config.yaml
encoder_head_dim: 32
encoder_patch_size: [8, 8]
loss: "mse"
decoder_block: "basic"
lr: 0.014
momentum: 0.9
lr_schedule: "linear"
Rows from block 6 of the decoder of a small image VQ-VAE, named by matrix and row number. Rows with one number belong to one channel. Each number is 128 + 32 x the weight over its row's rms, rounded and kept within 0 to 255. All counts start at 0. Numbers have three digits each. After the name is the row's rms in percent of the matrix's.
After each channel's rows are labels from the 100 images, of 14976, where the channel reaches its highest value: "place" is the part of the image that holds the peak. Only what is clearly more common there than usual is listed. The data: larger renderings of crowded toy scenes.
# convs0: first 3x3 conv (decoder.decb.1.1.convs.0.weight, 64x64x3x3, each kernel summed), inputs 0-63
# convs1: second 3x3 conv (decoder.decb.1.1.convs.1.weight, 64x64x3x3, transposed, each kernel summed), outputs 0-63

convs0.6 112:137128130085115103122159110155132087132118087145124180122112124156124009143170152144166165079104166113125098118090070141101148097138134153179093069107145153124061139118177113147094155122085132
convs1.6 092:142173137075111171069146206112110167110116117137119108102141150144181075113066088115063132073102133094141123138112115114088143148125106133097147156186107138157201123093140119148164145097177109
place: centre

convs0.51 111:111175124143124117092119128077105119167146137182102071166111113110095161079125127117141111097127127140120129046145136046126179148125137145080117095142127051148116134184091135192103101080112157
convs1.51 095:168080155110145134173203129120128132145067114104120157194126127119129143062116093139092069192070126086064136153125147181121129119149190141142107156109150185138119167114104118106143157117132134
place: top centre

convs0.40 081:194093084094110140126133061105085151160135174124087119143107097178165074077119145193150144120160120167084126120091115145120139144101159078086156145161115118125100070107062152127131172135103124
convs1.40 098:114178141154116091131076159107112144135141082118175154137116104133153130158143115058132137108096109085185131154183108086099073074181057223151134131145107147112129125133161118118127129110078146
place: middle left

convs0.27 080:096185100170106168147109158145179135135107127093127115180079135088086194125124136066098142135142104077084080138059153145116083110097117143127117071134175110131089105163103149087080136147120118
convs1.27 104:079133173090109136123135150111070164131154075128139095146111135213195038148132137179126139097187141115116144111137142132151121167159123104149147129125072127068132125064159113141133138117078130
place: top centre

convs0.0 128:163098073111156148104107156141127000109134094100087155102088139110123027153151122100130142108109122131143138128142111148130125139163101141150111150119137110163134105137146140137155172115090112
convs1.0 112:101118177165144147108096138105116255144119106173172097120144149143169053131089107112104141096118159113110101091141125098076142090105103137112138124153093148149171136144167126164094118146146147
place: centre

convs0.30 089:108141102096112120180087127116177071151092110033113069132126112074113057141130145104114138199099111131110107159141126153109140157120184119148124117146092057114198121102099139125115139114116135
convs1.30 100:118139161190115096075130168147109194119132167172178163122145158170129104121132152127133086069165122102160188126139121088173099096126069115094085092092092166162078117135118160118181125115157138
place: centre

convs0.17 078:120186143111143127123079108119145081132105107161097124125101078129099127115092091060119083101158151098089128089151169113149189153126152240156126147107136088144179164119145135132111153150184148
convs1.17 089:086145177140154192163177160092172130123175144094099138127082164128099181088116096174127120154140137156074167120099112129108073079103161208125114111110128164127116117198080126140148117116120134
place: centre

convs0.34 106:129111130164143101103102054148159119104079102138137133170147137129145083122144170122181093193111156118117144067141106190121109140137153113092167132159176111089162099137115098086135111154231107
convs1.34 087:155144132087108125135172187158071136167157116139099105092083097121136179121149058140126145119142145132128145128116149107131109093106087144146111137092106100187068154163136169152161141095031068
place: top centre

convs0.11 077:147124111136095136134147089108185162150138127115125112173081106149104223095174124083069197138184115095123118153135133128097180087108145120101095061122139086123073099120089141124143158121127097
convs1.11 095:114120139098108140098127136124050163132090141183131144115170140102158011119141139143163109130108159114157154109127087060150102163159110103133123151112071139099171119075177146170108098134103149
place: top centre

convs0.61 119:099154096126072137126130078099100157118107129142164114110111152130130120135133151099178099123192105065174121154142170103166114200134099175153129092100078195147060065169131118140094115147107128
convs1.61 114:183101130106170147104151133159141109087168132108130149182151153138124142143116132133083139133091143209094044152100087100117125109105134086089122157161163076133176165052088141097107112126168153
place: top left

convs0.12 123:112129116165067099100123092148171099132093081108136050168114093097046099118161132119117154130146146107096117140127072064152197186145149146094137165086129119177150139163164123118139104138121133
convs1.12 099:188140140073129102110135179122040142091157121196076153127118104148137160128118053104094073093101154120103113092123171121129088080086127127137129137065159160138104097128100130173132103116135114
place: middle right

convs0.18 105:193176055095122112155145129190102111153079156154107137140101154155157096146115124094132076142138166112101110101076137174134236144130143103146123133092108178112161124106096127093147107170146127
convs1.18 092:102055147206094110128133164096122120124175088108163121104118102087089189117108162095161160152121090155146166143166083094088060096129133141115121166182130106185079129129117140130106136084134147
place: centre

convs0.55 095:110120101158128124115099118162183102121159082059147148168097114154100145126130096066123139157125127050114112107115175111136134128105072209109131041095132091196094144112126133137094118122144131
convs1.55 113:103128145131164154123086140157045176139098146137136112078169134094163102142128129173166114052150114113102125141074127183139175161169096047160131186133138125084139122133159119159150155135101093
place: top centre

convs0.19 110:093101092096046138151095094123111096088064157169157116145120151145048095106112113096119135095123140120137129103164129158188064155124084135159119105087156095212102128132156123135115090120122140
convs1.19 101:151142140151194123076176201124138174159142044096111122117136124082177123146131106154085098150145079140113104130138128138097181097130126138125124147140116182027154106113069131128128114127117104
place: centre

convs0.37 068:095129153089105143101155141137169127155144171119159124113103108133106092159094131084109117122059118158163162131124097032135147171088127149089111161122050153118159186144135111124118149099140217
convs1.37 072:174089082099138117105159093137161064136120119166143117094140147072159150070138131166067135160094113076191059154163164195115140135135161128146131107111143130175146127157088176149136153138152101
place: top centre; top left

convs0.48 107:143139143104102113191120092119102118141149171137084093105156149052076142139085123196094127092124114081107114144096130115106124109117122153152130102136055024152116079121124107143087140109085103
convs1.48 110:135123168151127128128081090105084129149143074134170106187125087184137161099116131088096098083156145177108167183123150118142103113085165090127133145104188220095122136146159102093146090141155153
place: middle right

convs0.56 098:113090078066142102142192077118116136134123115117080134101116151098114124099124163150139076188151080125077102138133119124140119152152122038092087152197162149099149132139067153134160143087110104
convs1.56 099:177128153176150155133133187127139134106147076150158120141177140119121119191116134125078166079157160131146158095172115116108149097172107193144155046120102146156087131113173071152128188127149150
place: middle right

convs0.36 069:139168116138102108099098107067213090116187129116106138130176120107152097121060135072118168061106099105150123138114093127135136077075144104141146095169079133139127165123148163142096153170160092
convs1.36 072:122167144151089158129091100101142139150125101155115064094055207161141152135142173122117104132111095095133115104122146150094049116134082123123142166117130092105155146117132143155090080072042137
place: top centre

convs0.52 132:173106150104121117138140151131054129123106138150091129149114188138086141123091125102116146147029098126147164116110130079118125097097156049122133101137137190088153201153130084129111080111089146
convs1.52 107:107130095136147079116169152123095156121136130071150115087125073079116166157191179184116093126144162173128115080138105133121172126135132105154113193119155081105137073150121113098087112122188064
place: centre; middle left

convs0.47 114:120165081123127132078107172088134145125115115105165149157190165076184066097118106108141153148176146129178092168105144146123162041214104110112110097152139158114147114127163107161117117139110133
convs1.47 121:101124124159096152155164104147106086156130129119074131117100090154097159141100103113120094131126144082144202136071102130134043201040141141089138142112133111080141087107099108135151133178133094
place: top left

convs0.57 123:096114169108105115101090163076150142122132107169126133109126165157180109137087123039139146148217180141133096127167174126123118194081104199159102149144096141111136099157109174141122135120142140
convs1.57 117:159151116174138120124188098159129059122145163114144147151123115091071204131157139188127122153072096140106166151100089192150114120180157077094110112099116089139095180137141113144118167123150168
place: top centre

convs0.45 066:103154167167121159095186178121133136095125075139137095170148088093110224108122114183092116106112132169109177114136078108135195156131115106111183105098167129149108099127101145116193120126121154
convs1.45 097:116125096078128125037114106151132122125162137135104181104162111110095065146141115079099101160110168124105100169173095149143113114115079096116165093058150158107074110127091164139124120181146074
place: top centre

convs0.58 087:119115117130139172073175156067078149107101122095154117113114149163140122160158087145141146179162126088125154139150167173179069096110142105130134078184151156140096094096123124149141063065186133
convs1.58 100:165174142138122105131051162106165122127105098131114127084132132082134065111086176136155156107159170084158116133159099054145171165181139120128078155134094081096185136122135128132136138177074133
place: centre

convs0.49 094:189125095127124119112063118125087171121082153085100091087122134115151111117095073129145128124173085099126088132125107102133180204127125096160134127153128106174148146052190098136109070140133085
convs1.49 103:096131142175158153136143174107130156184141167170144100144156115109067079175144161136149076174134132184153198176184120121130072071147118163097070084090160149114113133107135119134136128125114117
place: middle left

convs0.1 103:081166113073150145155133123162100026093144085049091145112100112148149098112139128117142119127158107106140118112085163131126120141117076156120121103105128049125111190164162120161133157117067105
convs1.1 095:144066160142151145106153194106163222148155126205157125169150127107149065121151096086067130099110153123069128142145083138140126089126136152128149147129148203134129089111133127142161116134142152
place: middle left

convs0.63 098:094092163102136103085127150158125100130135162123154128152158113087092101135080134174172123096149161108165107098035104137134072060158104077119162071104111111043105110123146135154147123127104137
convs1.63 106:096155174146104095135139117143101169129155132125132122130105145115164102118159167152087133131178148080105173130108165121125178205078177080150139184108131182096201102163129107109089121130084073
place: top right; top centre

convs0.7 082:094121139177111074133100172116113060161138225113079122161095170193141122111142129128143097090214153133119121127184103104106149113132121152167121096125112087080142127090113157115120092116153141
convs1.7 087:128137160130136126176187098178130162174118009148138150151162132096165098150146093128061148134087151085109118179178152148128134100090135145116126158113159104154118111131138102140121161082073107
place: centre

convs0.32 081:122108084108112094206177112069116107109091205132097139142124117112091130125158128151153165126133106142147140206110143173177150163133147178125102127099139145200110112094101072120078105122158157
convs1.32 098:154138145124123119140033162097173143123138064076126087113161112097130085121136174124113103127170150095112114097121111080099101149092131107131111122157140158039089050135106156136115135151068131
place: centre

convs0.16 124:141122092138120127106068140153122172139145151104144142164150178161220101148127157154131162140166143097186133183106103133101090152126103107174157206148180132122129105107166133118088145143131049
convs1.16 117:125142174107114123128108114071149071138144092112137116097156103078075143114102118139142132148100137174065151144144140160123181098095115138129074056098129198158094179165109172113165146104127192
place: top right

convs0.15 108:091114160108144107164143133129088169133138180179083152146131114119059190056077103139095050072148093153138142081133090109160116105102158095130156149153107115164136143171130101099160113116138163
convs1.15 092:112082060141082111066073061126131119129085100068162083091094173186099150111125140151111105132115123119119119177131121136130161177138191080141100132127137162079158133141169118119086118166125145
place: middle right

convs0.20 106:137109125166078188089104119119147150130144139123165091110145173158190088062171044181122174131116130142096144160102077118140044170152140150157142125142149085104145143144141135115116137099102158
convs1.20 100:103174161131166122204121128112125061141114120095126094145155109088078126159046123119109089119124093110154175125184130092072149065088097106108131102109155163110095097082099132114114122150159090
place: top centre

convs0.38 085:160126112149155144075103130139190151147124049124158107165097099142134065065096169131109134174104126102121132116097188053152073144088084138146150087091090082160155141120146138142117138141144147
convs1.38 098:105125105154080107106110121095061173114102182159112123111117127126174056182140134084183093123153168115101116131160068164103151131157148109134080144160162203172137108146094147085129141113091146
place: top centre

convs0.43 068:154198140131100171106107124117171172104073135111144147158086117131075095115140093078119127125115165126108164110138074117135160206134107235082101116113101126129134136176115136158103139156170149
convs1.43 091:134088094126165119065175147089110135106109096161118126143099179091097153139111186065114173124126082081101131107130189155143133125159104116103111046140119128078111079105109093155146128078100088
place: top centre; top left

convs0.22 095:118140131108137124093161159096166097098133061114127149167085120167129102128235148095106140100102154088137157116115158162071102165148093117146086103148068080156138131119183090143176157119095130
convs1.22 101:145118107134143151164109100172044167154091202095171138128156184161135137077096154138086101175126099150088119127161139114169175071155157160113117141143111149125140163137071121132074143087153139
place: centre

convs0.50 080:131140126142142102151199152166066157125133147160049119138173130100113152123148092194123139124079170157089183100132110151117143139085106110138118112088120127231182108145128099127135164127097150
convs1.50 088:125095073195094180098106122176203112128123133044139128108122159181120133127079124123094145130152118140131071171164074129134080122106133121111107130142187146088047149132141149124121130125146104
place: top left; top centre